Weights of a small CTC audio transcriber: 26041 training examples.
Rows from block 4 of a small CTC audio transcriber, named by matrix and row number. Rows with one number belong to one neuron. Each number is 200 + 30 x the weight over its row's rms, rounded and kept within 0 to 999. All counts start at 0. After the name is the row's rms in percent of the matrix's.
After each neuron's rows are labels from the 100 clips, of 14976, where the neuron reaches its largest size: "responds to" is what is common among them; "lies over" is the class under the peak. Only what is clearly more common there than usual is listed. The data: short made-up English sentences, spoken by a formant synthesiser in many voices. In brackets: how many of the 100, against the usual share in percent.
# u: gMLP up (value half) (model.blocks.4.mixer.u.weight, 256x192), inputs 0-191
# v: gMLP up (gate half) (model.blocks.4.mixer.v.weight, 256x192), inputs 0-191
# out: gMLP down (model.blocks.4.mixer.out.weight, 192x256, transposed), outputs 0-191

u.165,092,248,229,233,189,259,203,197,201,224,202,202,179,205,170,187,148,183,195,222,231,155,226,245,163,245,198,212,195,233,174,210,222,236,140,193,209,175,185,242,229,216,203,151,236,217,217,244,209,185,222,240,254,199,176,225,183,213,139,189,186,228,162,177,208,173,206,235,226,191,177,197,220,242,224,165,214,238,225,204,210,216,171,166,210,186,199,184,192,208,221,213,217,208,236,249,228,192,168,240,181,226,161,162,200,187,135,216,222,219,235,255,250,185,197,193,240,201,265,225,149,203,242,180,231,280,186,183,200,208,166,212,149,246,195,203,187,215,171,177,207,189,188,194,240,230,276,146,230,224,192,265,199,143,185,243,208,238,224,235,218,249,195,195,194,205,210,167,200,144,201,192,207,224,173,244,239,190,188,253,161,192,166,186,190,198,195,201,217,282,244,190,243
v.165,089,216,215,209,241,210,211,225,235,175,202,222,136,249,204,166,189,199,194,215,153,194,176,219,219,156,209,192,198,187,218,205,171,184,177,150,231,176,158,203,143,196,208,179,228,211,186,153,192,179,200,117,286,211,168,233,218,198,193,146,186,233,165,203,192,172,226,170,148,151,184,196,257,216,190,259,220,178,157,201,167,225,187,157,230,188,199,155,172,178,188,154,214,222,227,235,226,245,202,192,179,284,204,187,215,160,192,263,201,257,177,224,193,193,217,226,181,224,252,213,170,213,197,207,163,214,165,230,174,207,215,256,182,182,215,184,198,229,223,185,196,236,222,109,182,203,247,206,187,198,180,215,202,270,185,198,192,215,205,177,177,194,196,202,136,194,209,177,175,186,171,260,210,195,218,251,246,205,204,212,198,208,182,209,152,181,170,145,164,257,200,187,178
out.165,085,207,222,160,193,192,208,221,222,158,227,205,161,192,145,191,223,244,149,184,161,165,173,209,232,178,162,215,207,202,211,213,208,242,180,195,157,280,183,180,199,180,242,233,222,202,172,137,240,188,199,258,198,176,190,239,219,137,197,205,148,192,203,177,182,150,185,182,190,183,205,186,239,197,166,179,202,205,177,207,238,150,223,206,189,256,172,193,222,196,207,176,201,177,234,186,183,223,205,210,248,159,251,189,198,216,236,210,171,182,195,194,160,202,171,241,194,198,192,187,283,152,222,237,173,191,198,224,221,226,193,245,255,196,228,183,199,201,216,256,272,168,216,275,174,197,204,229,185,169,204,191,246,212,219,182,152,200,217,128,196,247,186,158,249,197,153,208,226,227,177,191,247,203,187,159,246,228,245,217,210,230,214,166,171,201,256,146,191,222,235,236,194
responds to: sentence kind: statement (99 vs 62.4); /æ/ (60 vs 35.7); "tree" (25 vs 1.7); "she" (25 vs 7.7)
lies over: silence (100 vs 46.5)

u.30,086,178,182,177,214,223,228,177,173,185,218,157,185,208,241,155,188,202,167,221,218,197,196,193,168,190,211,241,184,201,193,175,150,228,156,212,256,260,206,231,193,252,200,163,215,187,175,215,229,194,195,189,221,187,255,226,223,221,216,128,223,154,210,202,214,202,244,175,239,239,180,101,171,198,197,169,140,146,206,178,241,209,201,178,210,190,152,161,164,216,196,177,192,223,228,217,181,206,169,231,175,227,203,197,206,195,209,219,188,195,235,273,163,175,275,172,202,199,175,187,162,159,177,130,161,210,193,221,216,172,207,176,152,134,183,258,167,233,187,218,227,242,176,180,177,183,263,178,172,203,167,221,179,190,154,203,123,252,227,207,222,154,209,178,166,154,157,190,212,186,198,203,192,235,209,236,225,249,208,213,193,187,197,195,196,209,203,182,228,228,166,205,245
v.30,100,200,171,198,252,183,229,166,180,180,215,148,187,211,232,180,154,247,198,113,180,154,213,212,213,189,208,268,204,199,148,175,175,195,211,189,202,201,202,199,223,173,169,195,205,120,213,197,214,182,238,165,169,188,183,111,190,242,195,166,193,234,180,180,149,164,157,211,232,199,133,175,242,230,198,158,232,216,192,212,206,226,214,169,232,191,205,236,165,226,172,198,168,188,210,193,173,186,179,245,252,197,239,168,182,197,144,181,220,165,207,187,157,203,232,202,150,230,199,224,178,210,232,192,159,221,125,246,226,206,223,211,200,154,207,190,180,215,228,213,164,228,183,198,138,210,203,204,192,152,219,195,220,221,228,194,179,258,167,220,211,196,221,175,213,221,154,211,210,229,199,192,199,202,200,185,267,194,180,213,215,222,219,193,200,129,241,217,190,115,249,169,242
out.30,088,120,196,162,182,193,173,185,190,194,196,183,218,148,137,162,188,191,278,205,183,232,256,193,213,218,234,206,193,162,132,162,195,156,206,145,254,161,197,177,186,225,236,191,256,187,189,208,186,220,186,218,134,150,212,178,215,171,227,268,163,220,186,150,183,186,199,187,235,200,202,235,230,168,201,257,192,231,203,183,185,224,209,180,193,290,185,200,193,225,214,178,198,182,214,174,202,245,239,226,149,177,176,220,192,170,211,196,218,229,132,200,182,195,249,235,210,142,150,168,203,161,197,189,180,221,188,217,184,227,216,149,214,209,182,119,174,157,201,221,205,229,241,192,145,175,191,248,217,196,191,207,218,201,198,214,233,190,196,205,230,256,168,180,227,173,206,264,194,203,153,205,180,230,207,177,135,203,232,198,205,202,220,201,218,204,197,191,192,163,210,195,165
responds to: sentence kind: statement (99 vs 62.4); /s/ (84 vs 51.7); /ɝ/ (77 vs 48.5); "this" (37 vs 14)
lies over: silence (92 vs 46.5)

u.98,094,221,222,177,209,223,226,205,212,190,261,193,210,209,175,177,204,151,139,200,184,213,205,232,190,242,242,188,204,224,153,212,225,173,178,146,275,179,174,224,275,197,223,204,230,201,192,245,201,193,192,229,197,198,194,172,180,254,178,231,233,257,185,210,182,190,222,208,250,177,212,227,216,253,214,232,182,216,189,167,216,224,141,163,185,146,226,210,157,254,206,157,248,228,210,248,145,221,206,225,190,175,163,193,211,166,143,249,181,276,205,223,244,251,211,147,155,202,244,175,162,159,161,166,202,218,198,184,193,195,211,166,243,255,223,203,219,232,151,183,209,181,189,258,162,210,195,203,211,213,211,196,232,154,203,222,187,192,190,167,223,154,243,219,192,202,242,183,230,177,195,227,216,196,169,200,237,206,244,184,209,217,155,257,176,178,197,227,223,223,163,161,197
v.98,095,218,187,188,278,241,228,218,206,240,212,123,150,194,204,244,168,184,203,256,191,248,185,182,190,189,165,174,156,192,178,161,173,167,217,153,135,202,233,208,240,230,246,214,229,204,192,246,115,181,266,174,186,203,223,167,201,170,190,214,237,221,155,178,164,203,198,195,216,162,174,198,171,205,203,192,155,214,169,188,189,240,143,225,202,173,237,203,218,191,204,193,242,219,196,198,159,224,217,177,158,233,197,224,145,187,218,213,222,181,206,217,188,198,185,146,181,179,263,184,194,267,217,217,182,200,193,194,243,160,188,178,178,201,212,183,189,223,222,199,148,156,234,265,154,235,187,209,131,182,183,183,200,225,205,231,262,201,235,167,235,217,163,249,183,210,193,197,208,192,184,202,196,193,212,234,154,181,231,154,179,179,220,164,182,258,173,201,243,199,191,217,230
out.98,093,226,198,219,139,221,192,221,217,171,156,218,213,208,255,240,141,203,213,229,198,188,208,155,173,201,172,242,189,211,230,237,196,246,181,283,191,171,210,164,261,212,137,181,218,250,170,211,217,145,242,222,170,247,236,173,202,198,201,227,212,193,251,191,245,221,220,175,210,220,210,228,181,183,195,175,244,245,216,216,183,285,225,186,217,168,254,174,180,192,192,249,208,148,189,176,246,185,169,196,212,217,234,219,210,182,187,217,168,185,202,180,159,173,262,214,226,211,181,218,158,208,230,202,177,199,214,209,209,217,245,165,175,193,220,206,158,166,164,203,217,218,270,239,176,222,226,232,158,212,148,210,191,226,173,151,246,237,201,245,158,198,200,230,258,225,204,220,194,166,195,199,202,195,195,194,183,265,191,184,174,150,168,210,238,253,164,172,182,221,208,228,184
responds to: sentence kind: question (74 vs 25.1); number of words: 4 (56 vs 27.8); "where" (45 vs 12.6); pink noise (27 vs 9.8)
lies over: silence (74 vs 46.5)

u.182,103,223,235,200,184,210,228,237,273,198,193,197,162,182,236,161,174,177,195,220,277,181,184,207,235,167,216,221,183,237,175,191,243,228,178,216,145,236,144,200,192,161,227,232,189,222,225,192,222,246,203,176,196,147,190,181,195,187,198,153,200,221,194,235,176,221,196,230,234,179,286,166,210,195,208,224,225,172,191,191,164,201,108,159,201,185,224,165,237,174,224,221,188,221,180,230,196,173,186,201,168,227,238,179,166,211,162,195,174,229,212,159,227,222,188,186,197,206,221,170,184,217,229,217,249,214,203,173,220,214,207,217,224,202,185,239,189,205,204,162,162,156,152,210,205,195,146,250,191,208,225,157,231,188,214,191,192,167,242,170,251,151,227,213,205,197,240,182,208,149,218,187,211,128,213,247,171,146,169,140,212,187,178,195,167,171,175,157,297,207,206,225,235
v.182,100,147,207,172,199,191,219,223,213,221,189,190,214,239,278,211,148,285,169,240,214,205,194,208,227,177,200,208,199,135,248,222,171,248,176,186,210,204,196,180,226,224,178,201,155,224,186,167,200,195,191,160,204,231,228,184,223,209,202,222,211,202,198,222,191,174,255,202,212,208,176,172,212,92,135,226,151,198,148,203,201,199,208,220,170,193,182,157,178,191,198,152,201,236,236,174,234,170,193,193,131,154,212,191,213,219,213,171,162,221,132,226,218,205,206,167,224,209,171,229,246,196,201,192,195,150,281,242,226,227,273,221,206,152,214,214,225,180,163,216,219,235,179,208,150,161,231,179,187,213,228,193,222,218,144,185,207,180,166,228,179,164,234,177,217,182,142,168,169,184,170,238,184,230,192,229,204,158,231,197,197,217,140,181,198,213,191,203,208,213,169,225,207
out.182,103,214,182,192,191,152,202,188,124,186,218,228,214,232,243,202,243,244,249,184,126,254,169,201,189,198,191,229,169,197,186,175,166,227,215,234,242,204,272,245,222,171,206,211,200,194,177,216,185,170,203,231,220,285,203,215,211,255,167,235,211,210,273,222,193,212,219,166,203,138,199,184,133,195,232,164,212,208,185,233,212,160,215,180,198,220,163,262,211,195,205,196,218,161,223,177,192,279,197,210,200,189,198,232,231,145,229,193,149,185,236,188,245,214,212,190,236,219,174,207,204,207,192,173,169,191,209,198,212,182,217,211,145,205,185,197,215,217,157,222,249,226,242,275,149,189,220,165,222,194,135,183,221,190,177,234,178,219,218,217,180,153,147,208,198,213,201,201,194,228,195,142,183,243,234,192,210,191,208,188,199,202,183,201,185,198,199,274,206,137,168,221,209
responds to: /ə/ (100 vs 53.1); /ɑ/ (99 vs 26.4); /m/ (95 vs 34.3); /k/ (92 vs 40.6)
lies over: silence (92 vs 46.5)

u.14,098,166,182,216,223,216,206,225,157,210,263,188,243,185,238,212,176,194,208,215,252,227,178,205,205,171,193,229,177,184,219,194,131,226,215,176,177,219,174,142,207,204,189,205,204,226,174,242,249,231,190,140,258,178,198,186,193,209,206,246,181,227,193,198,220,240,144,187,187,243,213,199,195,150,170,227,231,215,166,161,207,268,179,225,221,109,177,181,156,181,150,248,191,199,173,231,216,147,240,193,157,169,242,180,179,214,189,214,225,241,234,168,180,185,223,180,201,181,240,187,255,173,186,218,199,190,155,202,135,129,187,225,191,182,230,221,178,204,233,222,261,205,185,158,257,208,271,157,157,158,182,220,210,196,183,135,174,224,223,220,192,202,214,197,208,262,179,190,245,177,227,185,190,195,236,183,220,187,241,171,210,192,179,194,168,170,227,200,189,197,180,199,179
v.14,090,236,175,206,196,202,275,211,189,219,209,145,181,197,141,204,167,214,148,153,161,196,217,207,228,247,200,251,167,237,212,201,213,218,190,150,217,174,208,207,304,204,213,196,194,159,250,163,176,182,227,239,157,174,224,174,169,220,194,234,210,249,124,170,153,200,181,171,202,221,177,199,215,261,175,170,213,185,193,236,239,232,179,244,238,185,238,208,263,248,233,196,190,185,191,191,192,160,205,204,224,197,220,209,129,208,219,198,202,208,199,211,128,143,211,205,178,181,204,186,217,204,251,192,223,220,173,227,224,162,195,206,188,209,208,191,245,228,204,234,184,163,133,226,189,210,190,272,119,178,180,185,190,204,210,188,229,244,213,204,189,199,199,180,234,218,183,239,227,232,217,248,173,192,176,221,172,182,273,196,233,200,229,180,171,191,183,194,231,190,210,212,202
out.14,093,232,218,171,214,210,237,206,185,172,153,187,226,227,173,186,145,255,196,213,139,98,210,200,166,203,193,163,170,205,223,210,201,175,150,227,221,141,238,256,206,206,202,234,199,236,200,165,183,225,191,223,154,189,227,178,179,198,211,181,150,172,198,212,190,157,151,237,218,182,155,205,206,226,206,187,178,205,168,203,127,208,206,213,267,228,189,176,224,205,179,207,207,212,174,178,193,232,206,204,212,176,202,243,208,210,216,253,190,192,185,207,187,197,232,242,221,183,193,170,208,282,227,195,213,216,212,176,206,222,243,205,237,234,162,189,208,207,188,206,137,238,183,236,216,176,137,210,200,212,131,181,209,145,166,197,176,156,203,198,250,183,216,170,230,249,153,200,157,230,211,213,184,170,154,227,155,220,202,247,198,185,204,214,292,222,242,245,201,206,212,246,218
responds to: "who" (100 vs 12.5); /u/ (100 vs 25.1); /h/ (100 vs 51.7); sentence kind: question (100 vs 25.1)
lies over: silence (95 vs 46.5)

u.53,107,183,228,140,184,163,219,227,215,196,177,198,202,173,204,163,203,199,239,186,202,216,152,179,196,211,203,198,211,237,173,157,202,172,234,160,158,234,151,202,216,179,161,195,158,202,221,241,238,219,194,185,187,160,215,242,226,155,174,200,212,181,163,234,191,230,210,195,171,202,260,154,151,220,201,206,244,262,198,128,194,189,168,195,210,155,214,194,232,222,229,219,215,179,182,198,229,168,238,223,220,210,200,166,162,180,202,158,222,279,186,233,201,200,200,186,200,191,247,159,166,121,185,210,216,199,193,270,208,186,138,258,156,182,176,225,182,214,185,174,184,174,239,183,180,185,223,210,188,197,212,206,229,173,241,240,233,196,235,203,212,134,194,190,203,203,187,165,188,161,217,147,210,212,190,222,236,252,188,110,219,246,259,226,165,234,210,182,208,232,142,165,220
v.53,101,201,208,144,231,219,228,214,189,192,183,137,189,193,189,231,196,226,183,191,179,151,200,198,168,168,138,237,191,196,240,228,170,210,179,205,201,218,212,172,240,164,181,178,207,158,190,189,158,156,177,182,217,254,222,199,210,188,266,237,161,221,209,207,198,207,172,171,243,253,171,288,206,172,203,157,177,210,199,193,176,198,195,196,221,208,228,203,176,227,196,208,226,199,235,155,167,151,241,198,200,237,238,210,188,167,226,192,210,145,199,177,172,115,185,218,193,233,165,226,173,198,222,226,117,207,232,256,246,195,213,203,140,203,158,170,168,207,183,176,143,224,185,199,192,144,262,211,160,263,183,181,190,239,205,231,231,212,157,212,104,174,184,271,228,224,187,203,192,201,190,180,175,207,163,196,177,212,179,185,201,210,206,193,199,218,180,210,166,165,214,226,229
out.53,108,159,185,199,201,191,253,196,193,160,196,223,195,189,211,228,137,236,200,225,170,228,195,135,147,177,168,219,240,187,243,207,225,202,162,238,175,245,221,183,192,288,177,236,211,207,208,177,155,262,230,205,176,203,190,167,230,233,231,178,165,153,254,207,212,178,200,223,205,214,218,241,199,207,225,158,198,213,153,175,205,173,177,227,130,197,164,174,144,211,173,191,163,176,202,161,170,224,219,163,210,215,200,225,183,203,225,180,199,194,201,221,159,213,255,230,278,219,222,205,201,221,216,182,172,213,173,200,178,198,232,177,229,227,241,161,158,227,208,151,252,232,211,186,195,199,204,197,213,170,178,244,197,245,180,238,190,215,202,244,211,253,213,243,237,171,237,191,265,170,167,244,159,197,186,204,209,163,187,234,183,253,236,198,237,238,180,230,178,169,172,257,168
responds to: sentence kind: statement (100 vs 62.4); /ð/ (99 vs 44); "the" (57 vs 14.8); "this" (44 vs 14)
lies over: silence (98 vs 46.5)

u.129,100,232,214,179,164,199,210,224,206,225,195,197,191,227,232,187,191,178,227,200,196,168,137,210,144,207,166,169,181,222,166,205,204,194,200,176,192,219,234,244,201,222,196,199,196,200,201,210,235,214,231,196,263,205,209,152,184,213,183,201,213,212,151,199,237,248,197,277,231,138,144,218,189,233,185,182,211,206,240,182,215,180,250,200,229,169,153,190,204,201,227,235,266,177,162,193,240,191,222,254,130,194,246,166,186,184,184,187,211,236,184,255,259,152,236,195,211,211,254,158,208,234,206,157,198,184,219,141,221,197,224,189,144,177,177,204,166,263,192,211,213,272,236,179,184,194,257,235,173,228,226,253,282,147,195,213,180,180,187,228,229,172,228,172,206,250,201,201,239,172,197,152,183,194,206,226,195,210,159,212,216,178,211,202,199,188,140,220,238,209,173,176,226
v.129,092,197,198,192,163,160,231,173,160,237,236,177,184,244,211,187,187,192,199,230,205,190,209,205,226,187,198,213,212,173,227,220,199,230,169,162,222,227,221,247,214,209,210,202,162,179,277,243,192,227,196,198,201,196,229,203,150,188,195,195,195,175,196,187,226,180,191,171,174,234,218,224,179,149,180,228,180,167,244,263,228,178,198,238,179,184,254,212,171,190,212,228,208,228,231,180,227,144,160,162,209,171,191,227,188,199,235,207,190,212,202,163,241,176,198,214,229,250,171,216,220,219,175,237,179,202,255,174,215,246,197,225,110,210,236,151,198,232,180,193,233,149,197,175,216,113,197,205,234,217,158,166,177,181,226,194,181,207,149,192,121,232,128,239,222,154,176,234,167,193,201,179,219,192,147,160,251,208,191,192,179,198,201,200,193,212,201,130,214,202,134,194,123
out.129,103,188,188,203,206,209,215,199,185,183,159,205,247,199,166,223,205,168,216,165,216,171,233,215,211,164,198,169,187,193,207,169,247,162,252,219,276,227,221,156,167,150,214,194,222,156,239,196,208,275,198,192,209,238,217,135,233,233,237,202,199,197,208,207,159,197,195,232,242,229,189,219,175,201,270,227,205,194,192,165,171,217,148,205,236,208,208,239,187,199,169,223,175,219,156,219,213,184,235,180,211,148,228,185,216,166,210,258,180,207,228,218,214,240,209,211,192,243,174,255,219,203,189,259,206,196,174,170,170,206,215,189,161,250,187,161,228,246,203,146,219,200,196,147,229,168,149,156,218,207,169,120,183,162,217,158,198,233,200,217,185,196,210,230,222,171,216,187,189,187,175,219,253,156,172,242,234,251,249,246,209,190,249,199,239,196,226,194,195,117,208,200,171
responds to: sentence kind: statement (99 vs 62.4); /ə/ (84 vs 53.1); /ð/ (83 vs 44); "the" (70 vs 14.8)
lies over: silence (74 vs 46.5)

u.156,087,203,214,185,240,185,185,198,215,187,198,209,169,203,209,161,175,225,182,235,223,144,231,168,258,151,184,213,153,178,244,211,138,197,236,222,165,196,166,217,169,206,206,144,206,225,248,215,240,191,200,205,192,195,240,242,196,231,183,213,217,218,177,200,222,182,120,216,163,212,199,185,185,174,169,230,176,182,191,172,194,238,162,197,218,216,189,219,233,186,287,196,229,215,217,176,193,167,213,155,194,229,222,176,227,234,219,243,224,233,147,253,195,201,227,238,219,233,220,220,174,212,182,169,145,183,174,246,183,211,217,233,227,151,189,178,225,184,189,202,171,135,198,195,238,227,198,220,196,243,215,185,210,225,279,186,192,214,202,198,198,186,224,194,211,183,172,193,170,219,131,188,196,229,180,133,238,181,233,166,168,324,197,202,180,229,224,142,212,166,228,185,180
v.156,105,218,171,205,196,216,227,190,214,231,242,168,170,151,201,214,198,225,192,188,172,192,211,200,243,276,204,197,190,199,218,201,196,198,205,180,189,181,241,197,227,252,172,167,187,226,206,192,134,138,164,166,201,173,186,196,144,174,189,224,220,211,152,156,167,200,202,177,232,205,115,217,221,205,179,159,199,249,169,186,202,258,234,238,226,230,234,229,197,221,224,183,279,178,212,219,158,200,160,194,224,201,247,191,182,148,202,224,184,210,200,218,186,205,219,239,161,174,248,227,189,217,245,201,222,211,177,241,231,200,196,163,229,184,199,210,194,170,226,203,158,215,182,190,175,264,219,247,183,191,216,165,229,245,192,253,240,216,182,218,213,214,183,153,173,203,191,195,196,198,240,198,127,214,98,216,181,152,204,190,195,222,228,191,148,163,175,241,147,160,230,144,217
out.156,087,203,202,226,246,220,226,183,225,214,219,183,171,204,126,236,204,216,181,190,173,219,212,176,193,200,229,271,200,211,183,193,221,198,218,209,187,174,257,206,207,214,179,169,209,180,235,190,213,183,186,252,201,200,191,226,186,224,202,192,136,121,220,198,253,229,181,213,164,205,182,165,131,190,213,209,221,214,199,212,206,155,141,207,198,247,137,160,234,232,200,219,221,187,240,214,193,164,157,166,235,225,171,242,187,121,224,188,163,191,183,218,231,214,187,227,219,265,193,179,234,191,186,194,257,167,206,197,233,163,182,243,247,203,235,142,182,146,192,188,205,172,201,164,155,223,173,164,239,200,248,218,227,192,160,193,215,223,198,174,236,122,173,225,207,182,174,196,204,240,164,182,170,215,252,230,178,215,187,191,220,212,252,244,219,243,191,216,168,177,196,275,227
responds to: /b/ (87 vs 40.1); /ɔ/ (85 vs 21.4); "bought" (74 vs 2); "who" (45 vs 12.5)
lies over: silence (76 vs 46.5)

u.252,112,223,242,150,202,170,225,277,248,248,176,195,152,202,204,164,215,145,149,164,160,227,177,165,184,232,182,189,163,203,218,175,199,222,176,179,179,196,175,190,179,176,139,196,209,168,216,203,215,244,163,211,219,190,207,179,187,177,223,177,211,210,198,177,201,188,194,218,217,185,244,210,146,251,220,222,171,199,132,229,194,187,148,199,187,150,181,195,218,192,215,224,246,203,210,199,180,172,210,184,148,181,216,112,198,220,111,176,208,264,209,190,237,197,181,134,243,248,249,194,166,194,176,149,165,180,175,187,202,211,238,217,133,170,199,226,182,206,205,175,169,163,192,176,198,201,157,209,235,216,193,217,211,177,226,199,206,200,194,178,204,169,209,207,200,213,205,127,194,196,246,151,153,165,213,216,120,200,153,216,163,242,179,188,231,213,152,182,227,227,201,189,196
v.252,097,144,200,191,207,208,197,243,137,274,185,188,164,181,153,169,176,204,126,200,138,180,171,236,155,194,180,171,177,180,212,215,201,196,164,164,175,255,195,197,176,227,205,204,207,204,230,188,201,198,192,222,172,238,218,156,273,169,201,227,197,178,230,149,146,138,190,220,196,215,223,255,144,242,194,251,187,149,212,176,185,226,234,197,201,195,177,212,222,158,205,230,226,206,214,224,215,166,232,174,197,194,209,231,154,226,208,161,239,228,150,163,215,249,170,265,223,232,193,220,201,210,198,223,142,212,157,180,222,229,179,229,206,192,239,223,220,178,198,186,173,209,236,184,173,151,216,233,213,213,175,179,234,245,166,165,203,185,216,215,242,173,181,250,148,219,172,192,196,192,178,194,190,155,239,171,235,201,212,210,154,244,154,186,198,158,227,227,192,237,191,140,206
out.252,109,173,197,250,184,175,196,155,143,182,232,168,273,176,257,236,205,222,239,196,173,172,181,255,162,207,268,216,201,191,171,187,172,244,186,200,220,152,209,172,181,173,202,157,218,233,252,179,228,263,210,201,156,183,213,162,208,200,199,253,215,166,193,203,226,257,219,188,203,198,159,171,212,159,182,160,200,228,204,165,173,176,211,166,239,200,199,179,197,238,236,187,127,218,227,210,193,180,235,197,280,240,171,167,221,187,257,243,206,195,208,212,147,214,276,234,184,146,180,203,203,176,242,247,251,191,219,227,206,182,166,165,219,187,213,242,193,162,245,181,184,140,182,213,194,240,220,209,198,204,213,180,185,189,219,175,204,176,187,253,174,204,198,217,242,215,166,241,164,201,159,152,239,236,172,174,234,234,203,172,177,179,225,226,196,209,226,196,202,183,223,203,217
responds to: sentence kind: statement (100 vs 62.4); /k/ (76 vs 40.6); "my" (50 vs 14.5); "works" (45 vs 3.3)
lies over: silence (82 vs 46.5)

u.166,096,215,148,173,214,245,248,204,239,191,236,196,203,188,179,188,187,184,227,219,229,158,193,200,183,208,216,126,221,232,223,195,183,186,213,188,186,201,153,165,184,239,156,111,166,184,205,242,221,180,183,134,198,206,251,171,217,180,224,178,243,159,190,241,167,203,215,227,218,231,224,202,196,230,233,175,165,193,204,179,206,218,245,183,197,157,221,237,169,184,251,162,181,203,196,177,183,211,187,193,241,229,215,199,192,183,232,212,193,203,198,204,223,137,264,174,245,215,162,213,197,177,198,238,172,207,168,276,221,183,211,209,124,159,138,266,175,258,163,158,147,198,207,185,207,218,207,171,203,186,198,240,201,154,193,167,202,192,214,195,234,208,211,213,195,173,231,184,146,212,184,170,189,181,153,229,249,247,177,218,200,230,248,186,190,178,199,225,199,122,154,156,192
v.166,103,196,222,181,200,187,176,180,202,180,233,199,135,181,180,185,152,276,234,213,235,145,190,172,177,169,156,213,201,196,197,234,199,209,204,231,190,232,168,192,229,147,178,155,202,141,177,202,210,162,229,188,153,281,190,225,209,232,196,186,170,168,216,205,183,157,162,270,182,194,196,287,229,215,183,207,213,185,212,216,188,168,218,159,161,244,154,192,184,225,225,157,151,184,183,177,195,158,185,233,195,191,208,197,237,159,207,198,216,190,163,229,209,220,160,262,210,251,201,218,207,225,237,183,169,244,159,199,172,219,258,215,220,212,174,205,217,187,209,181,190,274,224,215,151,151,235,164,210,204,201,166,214,227,225,179,190,195,167,196,183,229,253,197,164,185,167,190,209,227,195,245,190,197,201,164,281,235,177,274,222,224,208,166,207,163,232,218,222,187,200,175,203
out.166,099,171,181,270,276,209,182,183,207,191,192,172,213,183,161,192,184,191,211,184,155,216,184,201,219,262,183,212,166,196,223,271,141,204,194,175,199,166,222,190,137,204,190,247,186,224,199,220,172,207,174,190,211,189,207,215,218,178,224,194,164,212,197,197,166,157,267,204,192,169,240,223,194,153,258,242,206,185,200,231,195,226,209,183,266,169,235,236,210,165,201,243,207,218,215,265,194,229,212,230,215,214,203,192,195,184,197,227,249,230,209,148,199,165,246,269,208,214,168,135,179,214,205,236,240,222,151,170,226,181,167,232,218,215,201,228,233,193,262,218,202,192,229,216,275,199,289,258,191,215,231,234,219,214,192,218,178,172,211,217,184,218,167,233,258,216,170,178,232,178,199,224,210,218,239,213,209,188,237,199,151,176,171,217,168,226,150,176,166,220,178,215,213
responds to: sentence kind: statement (98 vs 62.4); /ɝ/ (86 vs 48.5); /s/ (82 vs 51.7); /aʊ/ (63 vs 22)
lies over: silence (72 vs 46.5)

u.146,097,146,142,195,243,207,167,198,208,172,190,192,199,214,199,176,150,237,217,161,201,172,181,213,167,152,134,218,140,170,202,185,166,191,172,203,151,188,215,145,157,266,222,228,138,212,206,162,204,205,242,204,181,204,193,118,283,237,224,229,153,191,226,221,162,200,213,180,186,178,245,187,183,217,173,169,219,231,132,146,168,208,186,223,169,222,169,220,246,175,205,221,176,236,191,183,250,191,248,132,218,196,220,158,140,230,160,150,172,238,202,247,227,191,184,208,229,189,156,174,231,193,236,255,204,208,211,202,198,209,204,190,202,202,217,197,152,201,211,162,195,217,252,209,155,233,180,204,181,183,206,194,207,212,187,199,205,200,239,209,234,214,153,176,182,175,166,195,188,177,166,241,229,185,199,210,194,203,192,174,166,244,207,207,211,197,191,184,187,206,269,141,220
v.146,106,198,242,162,283,218,221,168,234,207,189,173,175,206,224,163,173,202,204,190,188,105,198,144,226,154,213,220,231,229,189,187,162,209,233,193,227,159,219,200,157,160,144,224,187,196,171,208,211,172,185,182,201,241,187,226,211,206,226,155,158,206,241,195,198,123,190,223,200,192,187,262,245,215,204,230,211,238,194,196,141,174,170,165,184,228,128,216,186,146,195,188,219,162,176,244,161,155,200,228,189,208,244,188,221,229,144,225,202,217,212,244,229,242,205,214,146,258,170,209,165,204,235,201,153,181,158,181,219,203,217,195,186,194,179,181,201,212,214,156,179,220,245,136,217,171,225,186,242,204,212,188,216,246,225,139,183,192,221,180,241,203,241,196,146,145,168,183,212,192,184,199,218,189,209,214,185,187,182,212,227,200,175,228,168,163,187,233,218,194,208,133,205
out.146,105,238,210,189,220,167,236,211,233,199,182,196,147,224,288,151,179,224,233,241,220,177,185,176,232,169,186,185,184,212,185,183,197,242,179,132,185,160,225,207,186,219,182,183,190,209,204,264,173,183,198,203,242,219,230,172,143,187,211,177,180,178,198,167,190,206,196,205,198,164,181,215,156,212,173,137,193,237,171,236,192,245,151,221,220,191,239,201,187,128,205,247,217,200,162,185,240,221,222,246,201,231,191,177,196,227,212,177,192,246,180,152,218,168,198,190,183,263,238,203,174,272,210,169,207,182,199,168,209,213,161,150,150,257,197,211,176,193,209,195,162,214,193,219,238,159,213,201,239,234,214,192,239,204,216,214,170,200,263,247,154,213,198,247,165,253,192,176,236,182,165,247,153,228,189,250,212,161,176,206,222,246,155,192,138,224,193,225,163,195,178,187,211
responds to: sentence kind: statement (95 vs 62.4); /ɔ/ (57 vs 21.4)
lies over: silence (81 vs 46.5)